From a checkpoint of a small self-supervised image encoder: patch size [4, 4], 22.1 epochs.
Rows from block 2 of a small self-supervised image encoder, named by matrix and row number. Rows with one number belong to one neuron. Each number is 200 + 20 x the weight over its row's rms, rounded and kept within 0 to 999. All counts start at 0.
After each neuron's rows are labels from the 100 images, of 14848, where the neuron reaches its highest value: "responds to" is what is common among them. Only what is clearly more common there than usual is listed. The data: abstract colour fields from 500 small random pattern networks.
# fc1: MLP up (model.blocks.2.mlp.fc1.weight, 512x256), inputs 0-255
# fc2: MLP down (model.blocks.2.mlp.fc2.weight, 256x512, transposed), outputs 0-255

fc1.186,220,226,184,193,151,177,229,214,200,228,173,183,215,200,186,190,215,222,212,207,199,195,194,194,220,208,216,187,247,201,223,183,223,163,208,217,203,179,187,177,227,204,215,198,182,208,218,220,206,226,195,216,221,216,199,207,178,213,214,189,223,196,151,180,144,194,226,255,165,189,194,212,193,176,187,177,175,170,165,223,217,232,200,205,196,212,165,211,209,201,193,211,219,201,199,191,197,197,175,187,191,198,160,221,217,190,196,150,182,176,171,182,160,167,229,222,215,226,230,171,195,196,188,167,195,175,184,193,230,253,189,209,212,176,187,160,229,211,209,234,172,216,186,217,207,223,199,215,177,207,176,191,177,191,182,216,183,222,228,218,213,208,209,200,235,195,213,173,214,208,223,200,208,146,184,221,209,206,199,198,208,205,216,193,194,184,195,208,192,201,208,188,196,189,234,208,185,183,186,220,210,245,162,182,194,187,175,188,178,209,209,231,204,228,199,210,203,196,207,204,213,252,186,174,218,207,187,203,161,206,204,180,202,194,196,169,192,194,218,216,184,171,204,183,178,200,204,204,206,198,181,200,225,217,207,225
fc2.186,235,174,208,177,236,205,179,200,193,182,230,206,204,196,195,226,203,180,168,214,234,210,223,207,183,160,172,219,163,220,201,216,201,225,201,171,202,212,202,201,197,189,183,210,217,217,199,207,176,186,214,185,181,168,181,211,216,191,210,203,205,170,185,228,196,232,230,169,224,200,192,207,186,199,167,199,190,218,233,171,198,231,199,212,223,188,201,211,220,206,202,199,223,189,178,200,211,226,221,186,213,243,210,183,174,203,188,188,223,202,238,206,215,213,227,230,240,173,227,247,172,187,219,226,211,225,240,181,184,172,195,232,199,202,196,187,210,204,197,211,250,206,233,191,208,224,210,181,191,179,195,244,190,206,233,189,217,195,190,205,164,212,161,195,148,218,214,205,191,225,210,196,220,223,228,193,215,226,182,217,169,211,219,183,211,201,239,198,218,192,205,201,217,206,151,184,168,177,185,157,180,179,179,202,220,181,192,210,214,232,205,171,236,173,181,210,194,167,177,166,202,176,195,217,236,183,212,189,174,192,210,206,210,187,183,195,197,193,216,178,212,192,204,191,208,190,170,188,182,224,217,194,217,201,206,186
responds to: fine detail

fc1.220,191,199,226,208,215,160,204,170,226,185,209,176,193,205,171,183,197,201,221,236,210,169,186,176,206,197,192,209,191,192,208,174,205,226,184,193,209,209,207,208,180,238,185,200,205,171,197,182,210,236,181,218,186,169,214,221,216,222,190,145,211,185,189,195,181,203,183,222,220,192,205,208,204,213,188,200,162,194,166,201,193,166,203,205,193,225,171,177,187,182,227,226,173,183,212,199,191,192,180,189,220,179,219,230,215,181,209,228,194,177,214,192,229,210,232,206,216,200,207,190,189,200,201,221,247,179,176,214,172,190,225,173,169,209,210,197,205,247,186,172,166,183,208,228,198,216,213,196,228,190,186,195,197,246,196,212,229,159,195,233,222,185,186,211,201,204,205,223,216,167,194,182,182,195,176,191,237,206,163,246,189,233,199,205,199,222,212,186,205,213,154,192,211,223,179,209,170,209,181,178,195,201,186,227,229,224,211,154,184,234,201,197,194,192,209,177,197,217,188,206,205,196,206,197,222,197,199,177,217,181,204,204,155,145,227,207,209,226,203,177,179,218,165,190,189,218,236,210,207,229,209,201,183,176,232,217
fc2.220,224,188,214,186,174,200,184,196,167,198,203,213,194,232,170,183,206,213,172,182,203,223,211,227,206,213,196,207,199,180,214,191,218,187,178,160,227,163,193,201,244,200,222,184,201,211,198,187,185,172,184,205,238,217,190,198,185,215,184,197,176,187,207,182,197,209,192,167,155,184,216,168,197,196,186,182,218,194,207,227,215,214,201,189,197,206,237,205,179,211,205,172,176,205,200,197,219,187,176,182,202,222,174,164,185,200,219,177,213,194,139,235,199,189,173,211,197,219,191,184,175,200,202,219,180,205,189,208,224,217,213,228,262,193,196,265,192,206,204,193,213,170,168,222,200,184,218,208,189,169,226,228,200,197,170,197,171,169,221,229,178,198,218,151,193,195,198,216,229,195,196,202,187,205,192,210,172,212,173,215,192,179,242,213,207,210,175,201,175,183,209,238,210,210,222,188,170,235,203,193,260,185,207,223,195,190,211,188,229,236,150,187,217,215,201,209,187,209,222,180,207,201,218,202,220,186,207,172,210,207,192,213,197,201,220,199,199,202,203,201,208,193,178,195,190,185,234,200,248,209,218,224,212,183,199,237
responds to: mostly green

fc1.105,221,182,201,178,208,211,200,189,207,195,231,222,253,188,213,185,204,183,186,165,235,198,175,216,209,222,177,205,180,206,222,222,179,197,162,206,175,199,188,230,229,180,192,192,178,192,198,210,157,186,207,177,207,190,224,213,202,197,173,184,176,201,216,197,221,201,163,191,220,197,210,229,249,216,179,191,187,213,182,185,188,198,175,216,194,219,164,219,197,211,196,253,229,221,170,174,207,228,213,179,211,225,209,244,188,231,204,193,226,164,213,163,203,217,190,207,197,200,175,189,209,245,169,209,197,204,200,204,212,219,218,214,205,177,177,204,179,206,177,214,192,194,188,206,210,206,180,205,210,214,221,204,175,186,244,198,209,183,211,182,194,199,242,237,210,176,190,216,228,215,201,202,224,207,197,202,176,248,185,193,175,155,190,206,193,209,195,196,215,158,181,216,199,208,212,203,184,202,201,154,212,218,209,184,161,213,192,178,217,213,216,205,216,216,212,161,202,216,226,214,202,193,237,211,221,244,176,171,230,237,204,193,211,160,168,219,201,192,206,214,188,213,201,165,193,221,168,186,176,206,219,204,209,170,205,189
fc2.105,227,201,212,220,208,175,198,193,166,207,169,185,190,215,205,225,211,162,227,229,180,238,235,182,218,204,206,191,241,185,202,213,197,188,214,222,181,188,219,194,182,197,203,200,212,197,216,186,234,223,190,192,220,200,225,213,205,203,223,202,211,214,192,196,209,203,233,198,181,182,226,169,188,229,225,226,222,171,188,211,195,187,224,191,219,210,210,229,200,190,184,208,185,210,228,200,184,204,231,223,211,168,193,211,218,212,221,210,181,225,183,180,178,227,241,237,200,204,227,186,209,143,203,194,208,194,189,231,164,197,216,178,203,243,194,200,203,172,213,211,200,202,207,187,192,174,195,153,194,194,186,192,216,209,163,213,225,221,175,199,209,192,165,176,200,232,213,202,156,193,172,195,182,186,198,211,214,178,224,210,222,207,224,207,227,180,189,201,183,221,207,164,216,171,197,184,214,164,183,234,200,176,179,227,228,184,201,214,150,176,190,196,163,153,168,232,178,190,197,167,210,205,190,216,175,189,180,231,204,168,192,188,173,238,212,189,196,231,190,181,229,182,190,211,197,217,215,228,210,194,201,197,193,213,163,215
responds to: fine detail

fc1.395,200,201,177,190,239,199,206,187,188,183,200,194,211,235,247,225,208,196,222,218,183,189,186,204,191,187,236,200,156,188,182,212,153,184,192,205,172,177,232,237,200,178,210,223,240,219,213,192,151,167,191,175,204,164,199,198,207,225,190,196,171,189,229,186,224,175,210,223,220,210,191,203,168,210,211,184,182,194,187,157,206,189,213,197,194,202,177,196,176,208,225,194,197,220,216,219,170,176,218,153,194,176,202,199,222,170,176,208,208,217,221,228,205,186,179,211,212,218,204,210,212,220,181,195,204,223,217,173,202,202,231,183,196,192,209,205,195,224,202,176,240,190,173,241,206,159,201,184,232,211,168,217,206,179,214,208,207,204,212,209,207,199,221,206,238,211,201,225,189,194,205,206,193,176,215,179,180,189,170,228,198,216,202,230,238,219,203,192,173,206,213,214,195,217,192,199,230,191,199,201,182,141,196,207,213,185,203,208,202,217,221,185,193,151,203,178,195,235,190,217,229,196,196,215,173,198,183,204,201,183,200,207,181,177,206,172,218,206,207,217,166,200,233,204,189,210,200,179,228,222,162,219,131,212,183,189
fc2.395,178,163,194,220,243,150,198,170,210,197,181,197,178,193,198,194,198,207,191,157,204,185,185,210,184,199,193,176,232,182,203,185,208,249,208,208,228,191,168,167,192,212,196,215,184,200,201,199,241,175,202,218,216,208,202,211,167,188,199,228,195,208,207,190,206,244,181,211,229,215,214,197,181,208,177,187,235,205,229,234,214,206,201,197,172,160,211,198,216,179,173,217,157,175,173,215,188,211,200,226,194,258,191,228,190,226,212,169,189,195,175,215,233,198,206,190,198,184,222,196,183,159,208,229,201,214,194,201,195,230,168,191,209,210,217,200,199,225,191,179,190,214,181,192,229,228,210,204,208,201,214,199,206,203,207,226,213,235,231,155,193,190,185,176,192,180,173,178,212,165,226,210,184,219,178,195,186,211,211,188,182,228,225,190,160,198,220,202,175,166,181,169,171,166,178,195,212,186,214,206,247,212,183,175,199,200,199,197,194,214,210,214,201,206,203,234,217,200,158,167,199,174,194,218,206,215,216,182,219,197,212,191,192,204,222,236,186,176,222,147,194,188,224,200,190,198,177,207,208,210,226,196,226,218,184,187
responds to: mostly green; smooth; bright

fc1.139,210,194,239,201,165,185,205,195,164,187,196,188,244,184,189,217,181,183,211,207,228,197,184,188,219,191,211,158,194,204,175,212,200,198,195,190,196,214,186,160,217,203,200,190,155,190,235,145,199,217,208,195,205,181,176,205,214,177,232,183,186,175,217,198,197,162,188,210,209,165,217,196,243,209,204,192,228,193,181,192,217,231,175,195,190,206,220,197,183,175,208,201,193,210,225,214,210,195,161,190,169,192,211,230,203,224,189,222,210,224,178,219,205,194,195,219,215,172,190,182,217,196,149,207,197,204,185,193,163,190,166,176,176,205,235,220,193,155,237,181,198,218,175,207,199,181,166,206,217,232,200,182,201,182,222,216,213,194,229,225,177,214,199,203,213,188,213,212,197,239,213,218,214,194,242,182,200,187,182,193,179,198,179,185,211,211,213,206,199,197,210,239,205,202,245,247,211,200,201,201,205,231,210,207,206,182,191,205,219,169,211,214,203,204,195,252,211,191,219,247,212,184,181,188,190,193,181,188,180,152,195,229,198,195,197,224,174,197,144,210,203,198,187,246,192,203,206,172,213,213,203,204,206,174,197,236
fc2.139,224,187,171,188,225,188,204,202,200,231,213,197,195,222,233,202,191,210,193,212,153,190,198,208,207,215,182,208,229,197,189,176,214,216,172,178,201,219,236,243,202,207,201,189,190,184,207,220,186,207,156,193,196,191,183,200,196,184,185,153,208,195,223,184,213,231,187,191,202,217,189,169,147,160,183,210,196,201,235,201,193,168,225,194,212,207,166,192,191,224,207,207,229,189,183,201,184,219,215,233,240,187,199,185,218,179,224,214,222,196,205,204,199,185,215,177,189,207,206,208,183,205,239,223,199,204,223,202,221,173,251,224,211,204,169,216,223,238,154,217,232,207,207,192,193,205,220,184,214,179,208,228,208,203,201,196,225,181,167,193,200,180,207,188,207,215,193,205,216,185,151,203,189,201,186,221,211,218,195,193,231,199,224,200,190,197,205,206,177,200,192,171,177,183,194,182,199,200,228,192,205,156,197,174,196,197,207,219,156,188,194,169,156,190,230,155,203,195,199,227,169,215,220,183,203,206,210,165,226,205,187,156,208,232,177,150,234,229,220,184,192,192,215,161,211,209,213,226,206,194,238,201,197,219,205,181
responds to: fine detail

fc1.355,209,214,218,210,218,186,199,195,192,208,214,224,198,216,211,168,215,181,193,170,209,205,164,206,207,213,173,218,226,189,213,192,168,195,200,176,193,202,203,240,170,236,211,188,209,197,204,188,197,194,214,215,200,213,222,216,210,214,168,223,208,205,177,197,195,187,182,206,207,185,171,205,228,187,221,230,195,215,180,201,199,225,201,223,214,198,213,233,173,132,197,197,218,188,218,206,200,212,189,176,215,167,214,188,230,258,184,221,211,204,201,234,217,193,194,208,205,165,201,211,207,170,207,209,201,148,206,177,170,217,228,182,204,204,215,216,224,208,199,209,226,187,211,206,198,180,231,226,199,200,199,182,186,195,203,164,212,194,188,194,196,203,200,182,209,171,231,195,162,193,202,179,220,204,215,247,205,225,202,226,180,252,198,190,130,196,194,170,160,200,197,181,204,174,186,221,177,172,216,178,196,208,225,208,166,204,186,221,223,199,208,191,198,156,185,215,178,182,209,188,156,182,165,189,195,164,208,190,224,157,155,215,198,180,212,219,209,222,228,184,181,211,207,190,178,210,241,185,231,212,196,195,198,214,214,190
fc2.355,174,183,194,198,170,191,176,175,195,202,182,208,206,202,192,202,204,230,165,200,222,201,258,174,209,154,203,189,199,210,177,190,209,203,216,205,169,219,202,170,203,180,204,216,222,199,213,217,170,207,173,194,214,190,194,174,192,179,247,202,201,186,233,181,211,193,171,188,178,190,223,166,184,213,178,179,201,200,217,174,171,174,201,220,207,201,198,180,243,256,181,204,185,218,182,218,218,199,194,207,217,222,195,188,190,163,202,169,202,190,213,158,174,204,179,194,187,236,207,192,191,268,217,167,216,209,187,203,213,208,208,220,216,174,196,211,210,202,205,188,189,197,187,206,185,200,161,171,209,219,209,184,227,207,197,203,200,217,210,205,203,213,195,211,212,192,188,208,237,218,236,231,183,204,192,209,215,190,178,174,237,185,210,212,236,205,208,218,233,182,186,208,181,223,202,177,211,250,216,211,226,199,178,206,244,217,196,167,182,183,222,198,191,216,195,190,211,227,179,192,188,173,228,220,191,209,206,183,159,213,249,182,222,231,203,194,179,181,177,197,216,215,181,188,202,201,151,216,147,198,183,214,196,213,187,191
responds to: fine detail

fc1.254,192,152,217,200,197,198,180,201,165,198,187,204,203,231,178,200,242,179,206,179,167,171,215,204,207,207,196,192,207,180,172,217,235,189,248,188,246,229,196,215,202,191,245,196,235,168,217,196,174,170,174,197,203,181,210,189,204,175,219,190,200,239,193,180,187,201,231,215,199,207,201,189,214,206,196,183,184,238,190,196,201,186,201,202,211,180,170,203,191,224,211,202,166,185,205,219,170,175,211,180,215,241,195,210,213,220,241,217,180,218,214,192,207,189,222,197,197,228,192,181,230,205,209,206,232,188,211,222,202,228,215,260,192,242,207,179,228,202,179,197,183,179,191,238,179,242,174,159,174,172,240,183,219,193,181,212,162,194,218,204,198,206,164,223,210,177,165,224,205,184,217,219,202,212,184,208,214,201,198,182,204,195,192,169,168,197,217,193,200,177,197,192,230,212,186,231,236,196,183,190,209,167,195,223,225,234,175,194,220,181,194,217,177,191,218,198,179,197,213,148,177,203,227,202,225,183,222,195,214,186,195,202,201,174,187,195,199,190,183,204,217,165,209,211,187,188,218,191,203,202,204,208,182,191,207,227
fc2.254,207,211,185,187,212,201,219,210,205,220,189,242,199,180,206,187,169,192,195,213,211,169,214,199,194,206,169,209,195,203,218,211,211,188,184,180,163,201,223,207,237,187,208,198,175,252,221,188,192,203,192,203,218,190,176,217,211,217,176,218,230,174,178,199,180,214,199,214,199,221,231,192,168,207,188,216,210,180,207,192,205,216,170,237,163,229,214,185,209,182,175,216,226,223,199,191,209,182,182,221,204,183,213,168,176,141,218,170,177,192,192,205,185,178,204,216,178,199,238,214,208,232,187,173,178,201,227,177,190,156,168,190,181,206,229,211,233,219,220,210,208,231,176,192,230,180,254,213,204,195,195,183,211,221,247,215,217,222,222,174,211,166,196,199,217,176,246,194,200,188,216,184,197,173,212,206,204,191,173,209,181,199,183,213,204,228,184,172,173,216,227,207,164,194,219,191,154,180,178,199,213,201,184,208,184,197,205,215,186,203,224,194,173,217,194,183,235,224,180,184,191,190,188,229,204,222,218,241,205,195,243,226,226,213,236,191,208,189,200,158,187,223,208,208,198,201,207,184,219,208,173,205,179,226,205,190
responds to: mostly green; smooth; dark

fc1.245,202,174,194,187,231,199,208,220,174,195,185,185,180,196,219,208,181,178,227,226,190,209,192,169,227,174,223,197,218,169,161,196,192,212,221,190,176,231,186,225,187,226,223,186,198,212,219,190,213,172,207,188,182,231,219,202,176,205,189,226,176,213,202,222,186,203,222,171,195,202,210,189,201,233,204,209,167,194,207,184,195,226,221,217,184,209,218,207,213,187,233,184,162,179,207,200,194,165,173,212,229,166,171,213,180,236,159,157,209,174,222,221,228,210,194,201,183,173,211,207,197,212,217,181,197,183,200,172,198,203,210,169,190,200,211,187,210,212,207,237,197,216,203,196,211,206,219,214,211,199,187,190,222,186,221,215,237,258,154,181,184,199,178,191,204,189,191,194,207,219,194,218,183,176,152,215,188,211,155,219,209,221,173,201,189,185,220,189,217,200,210,194,201,197,208,156,179,205,217,209,188,187,196,223,205,211,214,203,196,223,207,158,207,211,180,150,209,204,173,171,193,222,208,259,220,222,232,204,180,181,186,226,219,169,194,217,216,198,208,230,176,222,205,180,208,173,202,216,188,155,178,179,226,238,208,218
fc2.245,208,208,229,177,190,186,223,179,219,220,165,197,192,226,197,208,228,221,213,211,244,194,212,186,214,188,223,198,191,223,202,222,183,209,168,202,199,186,214,222,196,191,211,175,234,204,196,205,172,238,225,197,204,174,226,194,227,177,257,197,198,153,186,188,210,158,167,223,176,215,191,209,195,183,181,219,230,195,180,207,226,175,164,199,196,189,191,198,212,221,208,171,233,146,167,170,182,176,214,185,195,204,190,229,223,213,232,175,187,228,201,235,170,191,221,214,179,197,180,226,198,192,179,177,199,190,179,218,203,211,194,237,199,232,210,193,174,208,175,182,187,209,200,205,175,197,214,194,167,199,244,234,204,184,225,206,194,179,180,179,247,204,220,200,199,189,242,196,195,171,224,167,201,189,191,227,214,199,216,182,167,175,186,209,203,184,222,211,195,224,177,205,179,230,219,224,213,221,207,210,199,190,203,216,169,188,161,199,187,168,190,173,214,190,224,206,180,225,189,220,205,217,212,171,213,202,184,190,207,182,183,191,167,233,186,193,217,185,207,177,187,203,205,195,186,181,222,205,208,217,191,212,152,200,225,197
responds to: smooth

fc1.256,187,213,218,227,201,182,188,199,179,222,186,190,178,201,201,170,225,191,199,191,172,194,198,188,187,182,207,223,179,185,171,182,201,220,202,178,199,176,246,217,177,220,191,214,214,182,231,215,177,203,177,197,207,187,199,181,234,220,185,208,211,215,201,185,214,217,176,148,209,167,196,202,206,188,185,185,231,192,205,188,187,186,173,207,164,221,183,181,228,198,195,201,229,205,235,192,201,186,230,210,220,199,204,222,225,204,190,233,212,196,186,191,233,219,187,194,184,207,231,201,192,199,158,202,211,197,214,197,220,229,198,221,207,245,175,202,177,197,162,203,186,180,184,202,227,224,218,218,238,177,228,208,224,190,243,182,179,224,215,187,177,232,202,193,219,236,193,204,219,179,190,206,170,177,178,198,177,224,182,204,209,187,208,183,202,241,172,197,185,186,159,204,196,177,198,184,230,192,207,164,195,185,184,178,218,143,179,180,206,217,228,206,202,192,172,245,212,179,187,197,190,190,196,200,212,194,164,193,211,209,216,189,199,225,179,183,196,185,240,206,216,201,237,183,260,226,206,207,155,210,173,222,217,238,192,209
fc2.256,226,195,220,180,213,170,175,211,205,189,208,204,170,173,186,277,197,199,199,229,213,190,213,243,199,206,166,176,201,200,238,213,230,209,184,216,179,238,210,224,245,196,225,206,175,196,221,176,198,215,213,169,220,212,168,182,185,189,180,230,187,176,174,180,198,178,193,255,201,193,208,194,246,190,196,190,212,202,207,209,231,223,221,172,236,176,202,227,173,194,192,203,219,188,184,199,165,199,190,212,177,194,205,168,195,203,225,195,203,223,173,249,200,176,192,214,198,182,185,194,197,208,214,204,192,227,179,162,172,162,178,191,194,176,194,190,211,207,222,214,215,184,208,202,218,221,219,176,192,256,156,187,180,185,209,202,239,214,195,182,196,194,176,192,211,219,215,191,182,209,178,210,188,202,190,224,247,205,214,169,229,203,183,210,152,210,202,192,209,201,192,193,234,182,207,190,181,212,202,198,222,212,199,213,183,216,206,206,227,184,167,182,187,170,208,192,183,202,222,196,197,216,217,203,182,206,178,182,209,212,191,209,196,194,197,187,185,162,193,227,188,216,197,214,192,206,212,209,248,236,214,186,178,179,192,180
responds to: smooth; mostly blue; bright

fc1.184,201,211,193,203,232,216,170,204,194,169,223,206,206,234,190,192,200,216,226,198,212,164,202,186,210,178,193,174,207,189,216,201,201,219,203,179,240,211,204,208,176,213,159,181,205,203,183,206,210,229,184,232,216,191,176,218,229,210,181,179,173,180,212,172,207,185,199,168,197,179,207,216,166,226,204,243,233,244,167,190,198,197,210,240,158,210,200,183,215,236,224,182,157,187,222,183,187,191,188,203,192,233,195,226,183,181,196,225,207,192,172,204,198,200,209,246,216,199,193,204,223,204,197,213,224,214,166,227,192,239,223,202,198,200,208,202,163,205,166,179,206,217,208,187,162,195,203,204,217,186,200,196,214,205,200,228,197,177,200,193,216,202,212,218,182,195,179,246,210,177,199,209,170,205,249,197,203,209,193,207,177,203,214,183,158,218,186,202,226,208,184,226,171,177,188,193,165,216,151,209,169,188,216,170,210,226,185,228,189,204,168,193,199,177,220,217,176,182,229,222,226,181,185,176,218,196,231,190,202,193,188,219,174,187,206,213,232,179,175,197,168,205,238,181,194,180,219,239,236,205,188,203,212,213,199,203
fc2.184,215,205,216,183,217,209,193,217,193,230,195,210,218,222,202,210,169,192,215,212,206,196,198,195,210,170,196,222,208,225,218,211,200,198,187,215,179,185,175,210,252,174,257,218,211,224,248,187,194,204,194,206,214,190,210,177,190,220,206,188,188,197,172,209,196,206,225,192,224,191,211,216,251,206,206,185,188,183,213,205,202,216,201,177,219,223,178,170,162,185,197,193,198,203,187,228,191,209,216,192,192,179,166,207,191,206,203,203,161,224,203,224,222,195,182,152,192,190,230,178,170,210,207,191,178,213,206,165,221,158,204,219,189,200,203,226,192,172,217,201,191,196,169,211,197,185,235,196,200,181,238,236,209,171,209,199,221,200,179,254,190,183,204,174,217,221,220,230,208,191,179,211,171,218,147,205,213,177,150,207,227,224,182,202,183,160,231,201,182,216,199,187,239,219,214,203,210,188,196,191,229,237,193,217,212,201,191,183,158,175,190,201,156,205,188,166,186,226,204,162,189,203,184,189,186,209,185,223,193,174,187,224,218,180,172,196,183,218,222,191,223,186,163,214,191,204,208,210,187,224,194,245,218,187,196,203
responds to: mostly green; smooth; mostly blue

fc1.78,204,196,197,222,214,209,188,234,213,230,180,218,225,167,209,170,155,170,225,151,190,205,240,205,202,216,234,224,192,221,180,166,199,194,174,209,212,219,252,168,195,213,222,154,177,203,179,213,231,181,175,196,197,211,169,170,203,189,236,185,213,176,179,202,203,232,225,173,229,203,213,208,195,200,198,159,185,196,188,189,222,206,211,244,214,208,190,198,222,162,213,218,227,177,199,200,214,182,193,222,219,184,206,196,197,205,154,208,232,179,193,195,207,214,216,213,176,205,196,232,175,181,217,207,190,183,187,220,217,202,238,181,199,202,189,189,190,199,217,209,214,176,215,210,211,156,185,179,208,197,237,221,200,208,176,194,164,182,168,213,191,189,214,191,201,211,158,224,204,209,193,186,217,245,226,200,200,228,176,196,182,210,213,250,189,182,181,208,183,195,176,185,204,240,220,170,167,186,189,192,227,190,220,215,216,178,216,236,202,208,198,207,201,218,174,207,212,204,151,216,229,177,209,220,201,220,197,172,198,213,223,183,189,195,187,200,172,199,209,211,189,205,219,196,200,180,194,208,214,228,205,215,184,173,220,190
fc2.78,198,204,182,215,179,207,245,184,213,198,224,217,197,228,183,218,211,209,160,238,186,254,143,194,209,194,202,223,193,194,205,206,182,234,216,169,220,166,140,225,206,200,189,208,228,172,222,171,187,205,195,208,212,201,201,222,188,181,192,201,161,212,202,225,210,179,208,212,197,220,186,160,195,199,200,235,198,190,187,188,201,210,185,225,179,201,200,186,155,183,176,185,176,245,231,226,179,218,221,184,184,216,208,225,192,193,226,190,180,203,187,169,182,181,194,207,208,158,207,159,208,224,188,201,182,183,212,193,194,212,229,191,216,191,222,211,232,171,207,208,186,198,188,183,196,249,182,175,194,227,178,187,192,216,212,217,218,178,229,202,200,220,177,220,157,193,225,174,202,185,210,206,229,190,208,189,195,178,196,162,222,183,193,220,216,212,221,193,195,208,217,208,181,198,198,225,237,201,214,240,198,191,224,174,211,206,198,196,207,196,201,207,204,208,225,201,148,197,264,187,172,188,197,201,197,184,225,211,197,208,183,182,185,192,208,214,215,241,183,175,194,173,162,212,217,191,183,201,186,205,201,199,191,219,182,181
responds to: fine detail

fc1.4,184,203,207,211,215,212,215,216,191,203,165,182,191,215,171,161,184,205,207,206,169,210,181,195,188,239,181,227,234,166,172,215,164,189,204,204,207,179,181,216,200,226,196,220,244,178,214,200,180,218,227,196,196,165,212,194,225,214,196,184,174,182,218,211,213,206,218,179,195,202,210,234,216,214,220,229,184,168,193,197,201,191,209,175,180,187,224,226,193,204,193,177,223,220,175,168,232,202,207,163,216,191,173,189,214,209,239,250,174,196,195,181,197,190,207,170,193,207,201,228,217,196,224,251,192,180,209,202,151,225,205,196,201,224,177,184,174,190,211,197,214,188,175,196,220,194,185,203,212,167,192,191,158,200,229,228,191,204,215,221,202,171,187,212,205,222,183,216,186,212,189,219,197,173,218,226,189,172,217,174,180,192,200,203,159,223,202,186,218,231,172,177,210,193,158,164,223,192,197,161,209,206,203,187,219,182,195,220,197,222,208,210,207,208,196,245,195,178,234,205,202,235,221,193,175,176,191,185,175,257,231,202,212,191,207,177,203,218,206,177,209,204,207,183,192,189,232,190,192,227,204,175,212,217,159,192
fc2.4,185,176,206,200,224,194,206,181,235,205,234,224,189,191,222,223,205,195,201,178,217,195,185,196,200,189,228,181,201,219,216,190,197,203,241,188,193,196,187,193,206,205,199,207,172,199,198,197,203,167,192,212,202,226,181,214,209,187,218,213,214,211,198,208,204,175,171,184,186,148,192,164,209,197,175,193,240,190,211,196,191,209,204,216,210,223,167,202,225,193,191,199,200,183,202,200,176,191,181,222,179,178,221,211,199,198,175,178,193,225,213,171,203,225,172,216,231,182,218,152,180,178,166,202,203,208,216,218,230,206,215,179,213,147,258,215,204,193,214,176,194,175,218,186,188,223,201,204,199,224,204,185,216,208,171,190,221,205,195,222,232,181,200,199,196,183,219,188,211,192,220,187,219,215,185,172,232,208,199,179,169,169,190,212,214,179,245,207,153,214,232,200,196,196,215,242,177,222,228,238,180,203,218,233,176,209,204,175,230,187,226,192,175,184,191,162,200,212,181,170,189,189,161,213,211,221,212,213,221,171,204,196,160,185,200,223,154,185,195,231,218,198,206,232,200,152,171,210,188,167,203,209,197,181,227,239
responds to: fine detail

fc1.165,218,215,187,191,181,221,197,187,188,183,204,198,206,218,181,214,230,215,173,221,210,199,189,236,238,176,203,185,213,177,183,195,226,217,175,185,208,195,217,193,233,195,230,151,187,213,184,198,208,192,219,163,180,215,216,173,200,207,208,227,183,197,208,185,191,220,199,183,180,215,201,180,212,195,172,191,216,190,184,199,171,197,152,201,211,200,217,202,209,167,211,226,195,196,219,192,211,191,202,226,199,200,208,230,219,208,195,229,200,164,183,200,192,184,206,206,198,206,160,217,185,181,200,192,187,204,169,204,163,208,210,200,225,206,201,221,185,206,202,239,198,171,235,221,166,206,179,172,208,234,200,188,204,204,202,229,242,196,203,187,191,159,179,180,272,209,230,166,189,184,189,202,183,202,233,228,236,210,168,207,202,203,167,183,207,224,226,188,180,171,215,192,193,199,217,205,199,210,203,213,176,221,191,210,183,178,198,212,203,171,187,238,201,166,212,195,215,193,219,173,169,199,217,204,211,266,213,203,208,207,165,185,163,238,188,176,182,166,197,160,197,225,196,209,199,210,186,151,204,232,219,233,213,186,217,208
fc2.165,221,212,231,210,248,131,183,182,205,196,238,195,200,178,206,156,205,211,200,197,228,210,191,201,206,213,227,193,178,200,182,200,193,198,198,229,175,220,192,229,185,239,218,219,189,167,198,214,182,208,197,198,211,203,214,244,190,167,202,167,194,165,206,209,195,192,208,202,210,184,214,218,239,179,244,195,178,209,212,173,188,192,191,202,219,194,183,210,189,223,200,219,209,223,191,193,203,186,212,221,178,198,205,187,207,184,199,174,210,155,232,182,186,195,199,199,231,205,219,188,224,195,171,161,199,202,188,191,231,180,183,173,182,180,207,197,234,213,213,193,204,209,181,199,196,198,256,203,219,209,220,183,202,171,186,202,217,219,205,221,185,198,211,213,169,183,206,202,236,225,198,238,175,199,212,194,175,191,213,224,214,199,184,229,181,182,158,184,195,194,201,218,216,183,178,188,216,195,214,185,222,211,210,203,190,192,168,245,205,211,181,139,239,199,214,178,220,207,150,205,207,218,190,204,198,183,210,187,181,210,183,195,248,220,177,197,209,228,188,192,191,169,191,181,184,222,210,172,176,194,173,151,198,207,178,168
responds to: fine detail